Weights of a small CTC image transcriber: 9600 steps.
Rows from block 2 of a small CTC image transcriber, named by matrix and row number. Rows with one number belong to one neuron. Each number is 128 + 32 x the weight over its row's rms, rounded and kept within 0 to 255. All counts start at 0. After the name is the row's rms in percent of the matrix's.
After each neuron's rows are labels from the 100 images, of 14848, where the neuron reaches its highest value: "patch colour" is the nearest of a few named colours to the mean colour under the peak. Only what is clearly more common there than usual is listed. The data: analogue clock faces.
# fc1: MLP up (model.blocks.2.mlp.fc1.weight, 768x192), inputs 0-191
# fc2: MLP down (model.blocks.2.mlp.fc2.weight, 192x768, transposed), outputs 0-191

fc1.429 107 [105 103  94 121 164 165 120 126 110 186 158 165 140 105 121 167 113 126 100 121 167 110  58 102 164 143  89 145 155 188 109  82  55 120  79 120 165  90 182 141 163 131 166 111 104 106 121 121 107 122 151 170 194 139  88 100 117 126 152 113  98 114  58  93 117  89 150 133 157 153  96 138 141 100 167 155 153 114 109 124 156 128 186 134 173 120 173 153 133 114  90 135 120 176 151  80 167 112 109 189 131 131  96  97 153 102 102  94 117 145 139 151 124 167 146 152 228 152 112  75 133 155 106 131 167 150 137 173 159  94  78 143 147 160 106 112 129  62 112 107 114 123 153 109 134  92 127  82  83 119 160  69 158  98 142 147 108 158  85  94 133 171 145 111 113  97 118 131 121  98 123 160 201 214 116 122 120 189 164 124 157 131 102 147  57 115 159  72 120 150  81 184]
fc2.429 149 [193 133 144 120 143  57 144 159 111 143  81 118 129 140 116 147 111 144 149 136  94 143  91 165 161 123 148 141 142 143 155 109 152 123 130 157 121 168 149 176 124 140 168 138 113 101  91  23 144 147 120 122 190 144 105 187 100 153 168 156 101  73 134 127 140 108 120 144 119 134 150 120 126 162 108 156 186 123 164 153 105 167 105 234 122 196 123  61 113 140 100  75 144 154 124 134 167  99 186 100 108 105 175 211 146 107 144 150 155 125 108  81 120 125 119 143  98 167 175 129  22 149 114 133 129 168 148 147 158 136 109 111 122 151 101 120 115 159 141 139 122 115 179 136 128 197 145 172 160 178 149 172 122 183 213 132 130  81 149 194 129 139 166 108  99 156 112  97 135 111 163 159 138 133 132 119 151 128 176 150  72 163 104 101 104 132 157 137 116 161 166 129]
patch colour: brown

fc1.455 107 [153 108 170 168 112 188 177 178 162 147 118 173 172 136 153 145 129 105 128  63 202 140 177 127  82 107 130  71 123 105 137 112 122 108 151 150 121 174 111 108 127 144 153 184 115 132 116 203 112 151 171 196 130 148 130 154 174 145 148 125 201 149 196 165 132 118 104 113 162 155 131  73 116 138  90 170  89 149 147 144 107 138 128 132 131 132 142 148 135 127 145  87 114 116 171 175  72 132  74  80 141 114 154  85 146 131 129 182 168 178 130 169 203 127 138 100  99 159 124 168 125 138 131  63  98 125  96 154 121 195 190 161 151 119 160 198 160 157 101 168 127 154 112 123 164 143 144  89 152  97 148 145 116 168  76 114 106 169 177 219 124 164  92 148 115 104 140 151 137  95 121 153  92 133 134 157 132 120 176 150 146 149 142 182 104 143 130 146 111 130 160  79]
fc2.455 137 [148 155 116 144 146 144 147 157 149 164 108  84 111 131 175 119  49  99 130 182 152 147  60 145 136 135 127 119 126 197 151 131  98 192  94 116  94 130 140 151  83 149 140 139  87  65 136 132 101 101 120 152 145 124 131 203  30 113 141 148  78 152 108 100  49 144  96 146  95 126 141 128 168 150 123 130 130 142 127 119 128 168 147 180 119 153  68 141 119 174 130  91 141 124  92 105 154 165 102  66 120 139 159 135 172  93 135 193 119  71 144 146  89 112 107  95 137  96 164 112 109 119 118  88  91 119 132  96 110  65 102  48 174 144 142 107 127 137 163 115 103  63 147 120 113  86 130 163 137 142 155 130 145 170 229 109 126 148 126 105  93 114 160 181 105 106 126  73 130 150 145 143 105 156 112 153 175 101 141  77 148 156  99 152 215 109 112 118 131 172 139 121]
patch colour: grey

fc1.520 079 [166 171 117 133 155 122 104 113 159 106 174 191 152 161 177 172 100 125 168  82  93  95 154 138 146 150  84 153  87 218 110  89 120 142  87 152 160  81 126 105 171 146 165 133 139 117 102 160 125 113  93 143 149 105 163 101 160 157 169 139 151 120 131 187 167  89 149  76 118 139 153 130 128  79 136 114 107 189  90 159 116 195  98  97 197 165 111  99 126 124 124 122 107 103 109 143  90 154 132  90 136 117 120 157  94 189 155 122 113 101 131 112 132 202 112 112 221 150  88 119  87 147 100 180 152 145  93 125 134 138 107 105 129 123 163 193  76 161 106  87 111 136 171  99 125 103 139 105 110 134 145 110 169  77 106  96 114 155  80 102 100 197 174  65 159 136  98 154 165 120 165  92 128 133 139 135 184 118 136 163 131 143 135 173 113 194 117 116  90  92 124 180]
fc2.520 033 [129 135 142 128  85 146 112  92 101 156 119 134 128 121 148 112 201 114 123 177 125 115 118 134 157 156 167 104 178   4 129 175 146 102  81 118 120 130 118 145  73 100 122  95 199 115 123 150 135 119 191 104 116 129 122 130 141 153  93 123  70 134 126  69 132 138 117 137 106 111 135  90 197 165 131 130 160  73 154 112 115 128 129 137  91  90 185 170 140 199 132  75 129 129 114 115  95  98  53 136 141  81 122 124 104 137 125  99 132  76 120 106 145  93 122 122  14 102 144 169 137 110 148  93 105 117 124  80 111 115 174 149 123 122 127  65 167 105 134 122 148  57  86 147 162 159 115 114 143 126 130 138 103 140 171 130 145 130 134 124  82  65  84  91  96 139 132 138 142 142 170 134  67 101  74  66 128 127 145  52 127 103  84 129 109 163 140 105 153 167 127  69]
patch colour: brown

fc1.421 119 [110 152  96 115 116 112 166 102 138  87 148 129  94 144 123 143 168 151 102 106 165  98 117 125 101 139 133 102  98 144 190  72 105  77 122  88 127  64 170 139 165 119  94 154 144 156 113 109 127 142 126 117 126 117 120 150  97  79 129 142 148 117  86 116 129  92 104 169 139 129 120 115 111 142 128 103 111 139  69 182  51 143 109 153 111  35 165 149  73  68  88 115 130 106 140  94  95 101 117 157   0  82 130 115 131 152 136 100 144 143 160 134 133 147 144 150 166 104  43  62 138 153  99 120 101 107 181 120  89  86  64  70 141 130  82  84 113 144 150 153 146  71 108 133  82 148 112 112  57 157  93 115 138 146  94  84  86 155 148 152 166 148 152  97 127 105 105 146 129  93  94 122 119  99 162 136  71 148 117 150 156 133 109 164 122  74  87 131 149 101  85 120]
fc2.421 126 [ 98 110 104 128 124 136 116 119 109  66  74  96 132 112 106 118  93  70 119 124 119 129  82 117 116  99 113 145  82 136  87 108 136 119 100 122 121 106 108 123  92 129 126 107 127  69 129 126 114  40 113 143 110 120 127  92 151 105 154 114 179 128 110  91 132 126 141  88 100 119  59  87 102 119 114 130  61  26 128  62  79 129 125  98 129 101  54 119  73 107 131 110 131 122 127 132 107 111  93  78 153  61 125 122  87 105  72 102  88 111 132 128 170 116  94 147 108 132 136 115  93 119 166  84 126 121 139 145 119 123  74 142 102 130 118 159 119 125  59 121 117 133 112  65 149 133 121  79  63 110 116  17 129 132  77  91 132 127 133 114  80 102 141 128 106 130 107 110 136 122  89 102 108  90   1 100 122  84 118 113 127 134 118 122 121 126 130  62 140  55  72 127]
patch colour: white

fc1.466 085 [120 129 151 133 134  86 148  89  97 164 157 145 147 129 178 131 168  90 105 147 128 101  75  89  87  82 107 145 102 106 108 127  99 119 162 135  93  68  99  94 161 101  68 116 182 147  90 135 110  92  82 132 178 137  69 121  94 109 112  93 133 171 123  97 162 121 137  81 134 160  68  85 144 108 174 106  97 138 110  84  73  63 164 153 140 117  88  82 135 138 123 108 168 149  99  78 136 113 183 109 142 167 133 114 155 137  62 135 146  96 133 166 124 148 135 154 174 163 118 123 139 142  91 167 130  84 121 103 186 125  48 151 133 105  92 104 164 171 118  85 181 122 135 162 109  99 131  91 180 141 134 167 167 187 160 105 122 105  99 180 100 187 171  98 123  87 116 122 122 109  69  99 196 117 159 204 137 104 163 101 156 145 116  99 137 167 156 144 112  88  85 104]
fc2.466 054 [149 134 123 101 120 127 113 159 150 108  87 125 100 122 105  77 151 148 135 179 128 158 185 149 131 188 159 122 142 138 113 138 138 124 157 144 147 145 137 116  99 170 157  79  92 101 117 141 133 114 119 144  77 114 129 114 169 157 129 145  90 108 137 180  98 121 143  73  95 130 107 179 167 149 124 133 112 152 183 149  95 119 112 126 111 139 153  86 166 121 125 176 121 117 133 169 120 118  89 113 122 100 135 132  95 130 136 113 139  90 114 120 136 104 136 131  67 129 147 121 103 164 154 110 146 131 117 158 160 144 211 145 138 137 143 156  78 100 161  99 156 140 137 116 151 129 113 181  97 112 167 143 121 113 144 137 134 129 169 110 141  75  37 104 129 133 141 155 141 140 200 116   0 109  83   0 147   0 139 152  95 135 122 136  87 169 113 113  79 160 132 122]
patch colour: brown

fc1.728 093 [110 132 134 106 133 173 178 158 134  89  78 146 107 145 185 182 168 140 143 154 205 120 154 125 101  93 125 150 100 114 154 179 109  97  87  97 107  96 111 119 182 143 108 162 118  95 128 143 118 129  98 141 201  90 152 160 126 134 183 123 146 156 104 140 144  73 108 109 119 167 157 185  93 122 102 109 130 178 158 117 104  85 187 156  88  75  87 192 127 130 145 140 151 118  97 155 120  78 134 139 106 112 164 101 169 161  89 123 163 142 140 110  51 136  94  92 195 128 110  74 141 103 115 153 116 159 105 122 127 162 102 132 120 112  87 121 157 167  94 122 110 124 136 100  96 221 102 117 194 192 122 125 123  98 124  93 125 119 150 149 169 103 100 187 156 117 181 126  70 167  83  85 210 109 135 138  93 104 131 171 134 182 175 136  87 157 150 128 137 146 128 154]
fc2.728 060 [131 124 148 189 126 103 141 114 119 116 149 137 106 126 152  46 174 118 138 170 119 151 248 130 130 214 152 100  81 110 159 162 135 165 204 137 149 138 148 133 161 150 112 235 199 173 129 106 139 145 111 132 115 126 129 119 118 110 150 125 132  91 129 215 153 128 107 145 136 135 118 112 194 102 135 139 135  97 142 155 108 144 100 174 146 155 157  62 142 125 124 115 138 163 136 149  85 143 121 152 106 128  91 138 132 154 135 122 158 144 143 108 242 114 174 115 101 152 114 116 135 135 132 168 159 117 159 136 156 175 141 140 133 119 143 147 127 118 224 122 144  92  71 165 101  83  99 179  51 136  93 139 110 124 136 131 119 120 123 127 150  89 195 104 142 144 119 138 150 133  98 133  90 104  84 179 144 125  55 145 145 130 159 123 139 104 124 152 165  97 139  92]
patch colour: pink

fc1.480 101 [117 147 175 119  94 173 129 113 143 126 103 102 189 148 144 152 139 113 132 129 135 179 132  92 103 115 152 181 160 162 208 159 114 140 125 170 137 136 111  91 143 162 114 108 173 112 132 164 189 118  71 100 163 102 111  67  92 173 123 150 183 153 132  66 102 154 108  84 131 114 128 125 146 126 112 116  54 171 119 156  71 110 111 130 159 115 142  98 114 119  80 110 137 130 161  73  73  82 104 150  65 146 136  88 114 149 106 152 125 151 163  97 118 141 151 149  57 158 105 135 152 172  87  80  72 161 155  89  99  64 161 157 121 132 109  75  79  57 103 130 109 156 102  97 145 164 205 127 119 120 125 111 128 129  50 113 117 141 172  93 132 148 136 123 138 118 159 156 146  94 178 172  88 199 139 114 171 131 139  77  97 109 161 117 123 168 106 102  89 175 132 144]
fc2.480 061 [129 110 113  93 158 123 117 113 136 200 121 120 137 127  67 140 162 139 119 153 140 116 107 111 134 133 131 122 178 159 121  96 125 119 106 122 137 149 107 130 114 108 138  24 129  87 115 121 109 123 111  72  95 125 126 119 101 120  19 138 130 130 124  96 205 117 111  82 112 128  98 154 114 109 130 129 174 255 100 121  67 106 131  66 131  99 120 142 163 197 141  95 125 125 128 111 143 137  98  79  92 152 141 135 124 120  95 102 118 139 134 123 108 169 119 129  85 132 144 133 139 109 129 150 122 133 106 180 102 143 154 148 131 120 126 160 132 146  91 116 120  91 142 142 120  66 119 135 142 136 139 115 126 114 133 113 124 121 147 120 163 107  71 141 134 131 123 128 129 123 255 141 101 218 194 236 117  88 112  93 130  99 131 121 139 132 134 172  64 186 131 100]
patch colour: grey

fc1.426 091 [144 102 113 172  80  95  92 142 143 160 167 164 113 158 143 143  92 120 105 153 189  99  92 107 130 135 140 131 140  57 147 154 151 117 107 138  86 187  92 151 112 102 107 101 118 122 149 152 128 133 115 121 106 175 132 166  58 101 150 111 132 179 147 103 138 171 121  72  60 167  78  71 137 162 148 168 153  78 154 134 129 110 135 161 196 112 118 123 154 135  86 109 147 157 115 110 169  89  97  93  59  89 132 127 151 148 155 188 122 139  94 167  78 154 136  72 153  89  81 113 134 103 116 109  88 160 143 113 153 157 119 129 129 157 145 103 151 167 161  84 161 148 145 102 116 141 133 156 148 121  99 129 195 137  79 152 113 130  96 146 123 231  83  79  87  97 203 137 151 145  94 164 114 108 102 111 124 144 142  90 180 154 154 160 108 120  81 203 170 119 178  86]
fc2.426 072 [142 154 159 102 150 114 131 129 125 154  66  87 118 108  75 152 121 149 140 127 121 113 219 136 108 120 109 135 176 223 100 131 125 121 156 105 170 127 123 129 139 147 107  74  95 206 107 152 122 115 165 156  95 110 125  78 128 146 105 113 148  96 117 147 142 100 174 132 126  98 159 164 143 110 110 109 106 222 134  84 139 136 118 102 100 191 101  95 109 137 153  87 117 103 121 140 102 114 175 119 162 127 147 130 102 122  70 105 151 113 113 128 157 136  89 157  79 145 138 162  89 178 110  74 162 147 105 153 113  89  86 133 119 129 149 172  92 119 124 118 117 159 137 132 137 111 147 164 165 125 180 109 145 134 192  86 147 112 136 130 133  79 131 122 213 146 150 129 124 140 239 104  92 179 174 157 170 201 117 192  91 127  95 147 125 176 123 114  72 198 116 173]
patch colour: black

fc1.498 108 [131 121  59 126 187 129 137 112 157 110 131 194 133 157 150 130  92 143 109 126 159 149 138 127 107 154 101 124 135  98 181  73 134 117  95 124 161  87 140  99 184 134 173  96 136 122 151 164 136 135 159 154 169 161 115 150 146  96  93 109  87 167 122 123 131  75 133 154 127  69 111 106 133 159 180 123 144 197 149 113 137 152 156  48 138 114 154 110  77 109  39  96 186 185 145 111 133  98 106 149 156 117 167 111 161 102 149 126 111  99 180 127 218  91 150  34 165 176  89 105 139 174  85 180 157  88 143 172  93 115 152 161 128 123  92 183 139  76  74 108 120 154  82 121 129 101 164 125 141  88 114  98  89 130 150 132 119 161 162 104 139 148 101  86 156  98 131 150 178 121  93 106 172 126 148  89 118 149 161 144 143  91 108 149 113 172 121 103 166  71 147 157]
fc2.498 103 [127 119 133  51 145 105  39  69 100 112  91 120 146 145 158 159 132  93 137 139 126 120  37 115 127 172 121 103 124 120 117 149 143 151 145 148 184 168 143 119 107  79 155  85 115 103 144 147 175 159 108  74  96 136 136 178  95 111 115 137  89 108 143 129 153 115 124 186 129 144 111 160 167  72 143 134 176 109 160 165 152 125 125 126 128 160 189  61 129 148 133 133 128 100 112 148 209 144 193 163 153 173  91 143  94 114 172 173 140 171 129 108 108 154 126 140 105 150 155 128 206 137 143 144 167 132 114 141 136 141 163 144 125 122 117  95 125 161 119 101 141 124 174 182 139 189 117 141 116 163 146 122 144 108 166 154 162 132 143 158 187 119  95 132 124 150 130 150 105 102 224 129 127  88 129 113 162 109 197  10 134 175  74 106  89 114 116 121 156 111 164 155]
patch colour: grey

fc1.724 117 [114 143 110 122 165 109 138 144  92 107 151 148 123 144 182 160 140 113 142 105 151 162 118 173 186 126 119 115 119 122 144 133 152 141 153 194 131 136 101 148 156 132 117 123  92  94 137 138 131 146 159 103 154 114 125 113 135 118  92 123 162 196 138 107 179 159 195 145 133 118  95 133 111  95 107 143  56 124 140 109  89 169 108 125 145 148 130 158 150 151  54  98 164 132  94  90 113  49  85 150 100 114 148 125 110 125 160 151 134 148 204 202 158 151 120 101  69  96 103  71 161 150 129  47 171 159 168 128 140  75 122  21  95 145 152  88 134  74 117 171  80 107 124 136 157  96 177 140 118  88 107 127 115 138 156  98 127 173  47 142 128 154 154  96 159 124 172 151  95  94 118  60  85 176 118 125  95 114 138 148 123 164 142 167 114 134 108 189 136 116 153  50]
fc2.724 110 [105 107 109 115 113 161 130 107 157  95 110 220 146 125 153  83 160 132 113 122 162 107 158 131 119 167 121 112  85  88 131 160 130 125  92 116 145 170 139 105 160 110 122 128 102 177 150 150 110  81 141 154 125 129 138 129 101 117 137 129 166 111 153  81 255 123 152 140 144 121 121 115 133  70 127 117  30 113 127 120 156 134 147  28 129 108 160 157 126 160 115  88 136 121 125 109 141 121  83 120 178 139 116 108 117 134  95 153  92 114 130 157 146 125 123 125  30 100 111 133 134 196 132  27 117 117 116 121  25 180 124  89 163 111 154 134 163 128  75 140 140 193 124 169  93 142 102 137 147 115 135  64 109 102  92 140 124 122 140 146 131 123 116 148 118 132 157 146 115 127 120 112 106  91 152 141 159 178 134  83 161 103 129 137 136  79 126 123 125 124 117 176]
patch colour: brown

fc1.143 094 [117 140 105 113 136 138 141 109 169 110 105 197 129 193 112 131 190 164 122  78 177 156 103 148 161 120 109 160 116 165 116 120 148  92  98 124 141 144 151 109 112 124  97 139 161 159 161 150  89 148  97 187 146 122 156 163  90 120 135 152 110  91  91 150 103  87  92 101 191 153 110 142 109  90  59 161 158 113 117 153 160 132 119 136 172  81 130 100 105 147 108  84  93 142 104 165  58 184 160 107  70  83 168 147 160 111 193 144 185 115 129 111 123 184 121 145 151 106  54 120 153 116 135 145  93 149  97 143 150 139 169 146 125 148 126 159 149  69  82 125 151 123 126 115 106 111 105 126 156  84  89 119 172 127  58 155 137 112 128 144 181 208 105 182  77  92 169 123 136 137 109  78 177 136  86 185 162 107  89  87 162 111 135 117  76 125 120 175 175  77 127 176]
fc2.143 085 [169 150 172 140 174  76 148 163  94 150 131  93  91 118 112 110  90 106 152 155 119 141 231 136 112 193 147 135 161 126 144 162 146 188 177 114 139 136 147 136 133 126 126 129  91 136 113 109 125 162 144 141 136 119 146  74 159 124 133 129 169 163 142 204 163 157 115 163 126 127 192 152 156 149 120 110  59 138 184 159 133 119  76 168 143 176 102 142 151 137 122 130 116 180 164 148 176 101 136 117  98 172  98 138 137 145  59 172 100 152  98 155 121  70 120 109  87 158 131 157 133 185 128  54 114  86 150 150 113  98 126 113 145 120 116 148 106 159 171 148 121 136 109 162 101 158  87 113 173 153 134 211 112 199 158 102 124 136 125 112  81 110 120 102 157 125 118 139 147 154 131 178  75 165 189  76 134  55 125 180 138 127 125 128 121 172 105  75 141 153 151  48]
patch colour: white

fc1.672 097 [164 120 152 115 188 132 104 104  83 166 166 203 174 160 155 148 172 133 133 118 140 128  67 119  89 148 118 171 170 201 136 119  99 182 158 124 173 150  97 142 175  99 113 138  95 110 153 165 148 102 152 164 193 160 131  65 131 119 124  98 189  88 100  67 105 121 159 156 196 137 112 103 100 109  97 136 136 176 113 169 123 168 169 130 157 100 160 175 115  75 115 134 157 164 102 131 126 140 142 162 124 152 133 159 146 135  94 135 182 172 170 129 112 196 165 148 206 163 128 119 131 183 142 125 150 127 130 176  89 111 164  95 140 147 140 125 130 102  78 115 134 138 127 154 149 182 164 106  88 175 119  82 123 103 122 125 159 120 132 157 135 164 118  72 153 128 103 121 143 143 115 180 131 196 161 161 155 109 138  84  83 148 125 148  74 146 135 152 141 177 204 175]
fc2.672 113 [140 160 125 184  92 139 158  80 123 125 101 157 152 139 154 196 114 134 174  91 101 126  39 154 130  68 162 155 144 147 159 100 154  68 131 146 144 159 153 153 151  65 152 180 139 131 130  93 144 121 187  91 177 144 117 155 164 147 183 123  67 137 119  67 135 118 117 201 140 139 124 119  84 131 122 131 134 134 104 106 139 140 121 128  51 113 146  89  97 153  82 172 148 135  71 109 124  67 130 136 111  94  98 181 174 139  99 144 129  51 143 138 102 133  86 161 103 162 174 148  77 102  88 116 142 140 130 107 113  78 118 145 139 147 131 124 114  98  91 173 117 146 128  83 150 106 169 140 164 104 170 155 131 172  56 157 114 106 173 119  63  78 193 148 143 158 135 107 136 152 166 138  90 145 130 126  95 208 185 131 141 115 108 122 142 147 170 113 132 162  95 155]
patch colour: grey

fc1.453 095 [ 74 109 101 140 167 148 160 127 100 172 160 165 151  97 127 122 216 181 105 132 151 138  95 116 104 176 138 127 139 167 162 156 159 173  87  91 147  65 120  80 118 105 144 154 133 106 122 151 101  95 147 105 153  95 139  91 127 121 141 117 152 191 100 152 131 116 141  98 150 137 164 146 152 175  61  91 108 127 110 153  47  96 135 182 105  72  77 135 146  30  87 141 153 150 120  78 138  72 138  92 129 102 101 133 146 131 147 169 141 131 113 161 130  82  77 134  72 166  86  75  96  91 171  57 141 145 124 146 131 159 151 107 110 103 131 154  92 147 120 146 107 122 134 132  81 142 157 102 162 114  76 131  74 184 106  91 137 137  99 164 113 169  79  62 120 158 165 132 107 105 155  90 126 159 111  88 138 102  87 103  93 165 127  90 115 157 116 102 145 115 200 149]
fc2.453 075 [148 139 159 135 128  99 128 141 124 110 101  57 128 120 194  88  18 139 118 121 114 113 197 127 132 119 128 153  98  69 125 111 125  62 162 116 123 168 128 135 140 147 125 156 161 182 128  79 134 154 174 159 104 135 118 136 104 119 122 125  82  46 126  98 146 134 113 157 115 110 127  92  72  74 139 118 121 140 107 147 128 127 110 135 125 133 155  87  90 196 140 184 119 104 112 124 100  98 102 171 106 126 146 157 119 116 117  44 156 154 118 129  75 157 184 147 147 120 137 130 101 170 103 135 131 113 137 110 119 112 107 163 119 132 114 115 163 141 108 134 128 128  75 121 127 179 105 141 165 109 154 189 123  71 125 137 176 100 115 144 168  69 144 181 125 167 125 115 117 150  21 102  78  56 165 156  96  33  81 198 146 120 138 111 124 117 138 135  94  87 119  77]
patch colour: pink

fc1.566 089 [ 88 143 150 107  92 150  97  86 152 106 155 107 193 163 160 181  83 147 116 151 107  98 138 117  77 148 156  82 131 175 166 163 153 167 126 135  96 115 107 143 124 129 130 138 203 140  98 123  72 155  99 172 145 179 112 101  87 129 102 131 126  77 159 121 122 122 122  95 114 163  88 186  90 130 124  84  99 141 162  91 120  97 152 148 104 124  96  64 100 151 143 137 121 105 179 162  89  75 178 162   8  52 154 122 141 164 164 108 148 123  97 149 156 166 124 134 103 163  94  88 132 184 102 115 150 195 170 136 179 183  97 137 114 105 126 147 133 128 152 186 105 106 144 137 127 110 155 161  74 127 160 142 134  89  86  98  80 117 175 104 157 165 115 193 135 157 160 129 117 154 145 113  77  96 123 175 158 126 157 141  96 136 168 118  90 164 142 141  98 115 137 171]
fc2.566 048 [114 144 113 148 105 134 144 158 145 142 143 142 115 116  88  80  79 120 131 114 138 140  89 119 142 195 150 145 150  98 118 118 133 126 177 121 119 163 112 128 145 120 126  99 117 104 141 128 131 168 142 133 142 119 132  90 215 149 125 132 169 142 131 104  71 133 142 130 106 140 139  57  94 141 147 119 114 101 126 135 137 129 138 144 166  56 115 192 111 162 119  88 117 125 139 104 101 128  84  88 221 204  60  98 123 152  48  96 120 161 123 128  75 128 131 131 152 104 154 133 144  44  98  93 168 128 107  93 128  42  96 126 150 143 108 125 135  70 114 119 134  70 121  51 104 114 112  96 192 130 122  69 137 149 188 122 133  97  80 144 125 120 125  60 103  99 140 129 134 122 132 113 111 198 133 120 143 207 100 158 180 129  98 149 199 174 125 185 127 167  94  83]
patch colour: brown

fc1.594 104 [125 100 141 122 175 153 147 114  92 168 121  81 111 123 178 201 163  85 128 158 175  95 137 124 178  96 157 130 154 133 196 125 124  85 105  73 137 155 169  93 148 155 120 122 151  84 143 108 147 121 128 123 114  88 139 123 112 154 120 122 121 143  93 123 148 151 135 117 146 104 157 108  91 111 161 125 173 121 149 141 122  97  90  94 158 114 139 127 122 132 117  99 127 109 178 153 141 128 163 135 125 150 129  62 135 128  59  58 116 173 142 127 142 169 107 128 138 129 146 190 124 176  97 114 136 171 176  83  67  74  72 155 174 120 149  97 165 187  47 170 178 104 148  79 112 187 165  69  59 120 108  65  95 123 145 112 139 114 165 177 133  97 129 162  85 171 147 166 104  95 165 115  80 123 129 141 100 169 125 122 174 173 134 168 173 155 143  87  97 120  67  72]
fc2.594 085 [106 108 118 128 121 116 130 174 150 128 124 183 117 129 138 105  94  98 122  81 128 141 167 126 112 148 128 131 127  22 118 128 130  79 177 145 163 150 132 117 170 181 120 155 112 105 147 151 142 156 130 174 136 106 134 151 169 134 160 112 144 115 125  51 227 133 133 143 144 122 151 122 113 123 141 116  19 135 107 142 124 124 131 132 155 202 106 141 127 158 125 135 126 129 138 117 146 146 155 157 150  74 128 121 127 134  55  64  70 126 111 141 156  73 124 117  28 129 104 113 138 185 143 156 106 125 119 163  88  65 181 144 103 140 137 131 169 230 167 127 101 156 104 137 130 173 103  94 121 121 124 170 166 135  64 123 121 117  91 158 101 103 121 149 156 129 133 144 129 134 128 128  70 107 122  85 139 158 121 181 144 143 124 136 122  95 127   8 133  72 112 152]
patch colour: grey

fc1.764 097 [171 106 140 106 142 136 163 113 112  54 163 113 113  93 124  97 123 105  78 101 129  95 134 122  86 132 137 104  56 204 135 115  99 168 161 106 143 151  88 109 149 157 180 130 142 102 157 117 112 181 158  87  91 115 125  77 134 126 162 117 190  68 150 134 139 146 103  94 140 151  78  33  90 119  80  90  43 183 158 176 130 107 143 113 170 137 117 104 146  58 147 132 167 157 135  91 156 133 124  99  88 162 121 163 132 106 119 180  95 151 132  97 152 147 158 151  95 102  83  88 151 206 151 166 142 114 194 132 113 100 119 100 150 121 135 138  91 101 153 156 107 174 168 160 116 136 130 146  65 113  88 136  97 131  93 103 157 104 103 125 108  79  70  98 140 130  90 163 111 167 115 178 110  72 134 134 126  97  88 111 148 185 159 124  88  92  96 143 127 114 156 155]
fc2.764 104 [154 151 133 116  99 107  93  67 135  79 101  98 121 111 127  96 120 156 109 115 103 113 209 149 140 113 130 164 120  67 142 166 112 109 143 111  75 109 147 105  47  50 101 130 120 181 108  85 120 120  92 113 128 139 121 171 150  95  97 129 110 122 123 153 139 112 137 134 148 122 205 177 118  99 135 148 192  81 139 126 152 129  92 166  57 145 108  97  65 130 117 118 109 117 119 174 145  79 160 128 177 121 171 137  99 110 157 123 194 111  96 117 109 115  80 152 131 130 171 115  66  67 160 100 149  99 104 133 125 166  87 121 118  84 119 175 115 120  81  99 159  80  80 159 103 138  89  93 182 132 108 170  66 121 159 107 142 105  98 116 170 122 178 138 102 148 146 122  97 135  80 128 146  84  81 132  97  33  92 102 112  90  76 129 130 103 149 135 136  62 109 104]
patch colour: black

fc1.451 102 [ 72 155  20 119 187 189 114 102 129 127 136 154 135 167 143 139 234 128 148 117 108 174 107 129 127 149 112 148 133  94 146 104 104 172 181 125 117 144 116 127 149 155 114 144 100  82 171 190 111 175 100 124 126 152 148 175  86 137 126 119 143 150 125  82 108 147 162 166 152 100  98 137  78  74 110 137 126 167  74 171 124 159 162  64 119 112 127 146 169 149 121 150 145 182 144 154 109 154 116 156 127 146 200 139 145 130 163 169 117 176 146 171 117 120 105 153 152 136  61 149 157 170  70  90 100 144 128 149 132 107 155 116 150  91  81 112 149  80  78 144  87 126 159 107 116 166 106 113 191 119 150 161 170 128 164 146  80 171 140 170 151 170 134 146 135 137 146 141 179 105 157  75 158 134 168  98 150 154 165 151 186 174 135 116  80 144 150  96 146 164 140 180]
fc2.451 127 [121 164 155  93 116 125 108 134 177 126 152 159 153 135 129 171 123 159 130 106  94 137  27 111 122 118 168 145 124 113 131 115 161  95 151 187 102 105 161 156 175  90 171 140 204 162 128 112 162 159 138 173 155 127 136  96 124 105  99 139 131 114 158  84 128  68 118 120 108 157 168 172  10  96 172 130 154 158 147 153 198 132 149  88  89 131 166 124  96 128 137 126 121 150 103 140 181  77 136 193 190 176  93 119 122 120 147 128 130 132 120 124  81 131 134 121 158 123 118 168 178  81  81 138 102 130 150 118  91 103 158 226 138 152 136 161 135 136  90 104 142 181 166 135 112  90 124 129 222 117  76  86 150 150 162 181  96  93 161  87 173 111 138 134 136 135 107 164 128 119 129 133 113 142 183 141 132 166 130  80 112  96 192 116 117 132 163 138 128 162 133 108]
patch colour: brown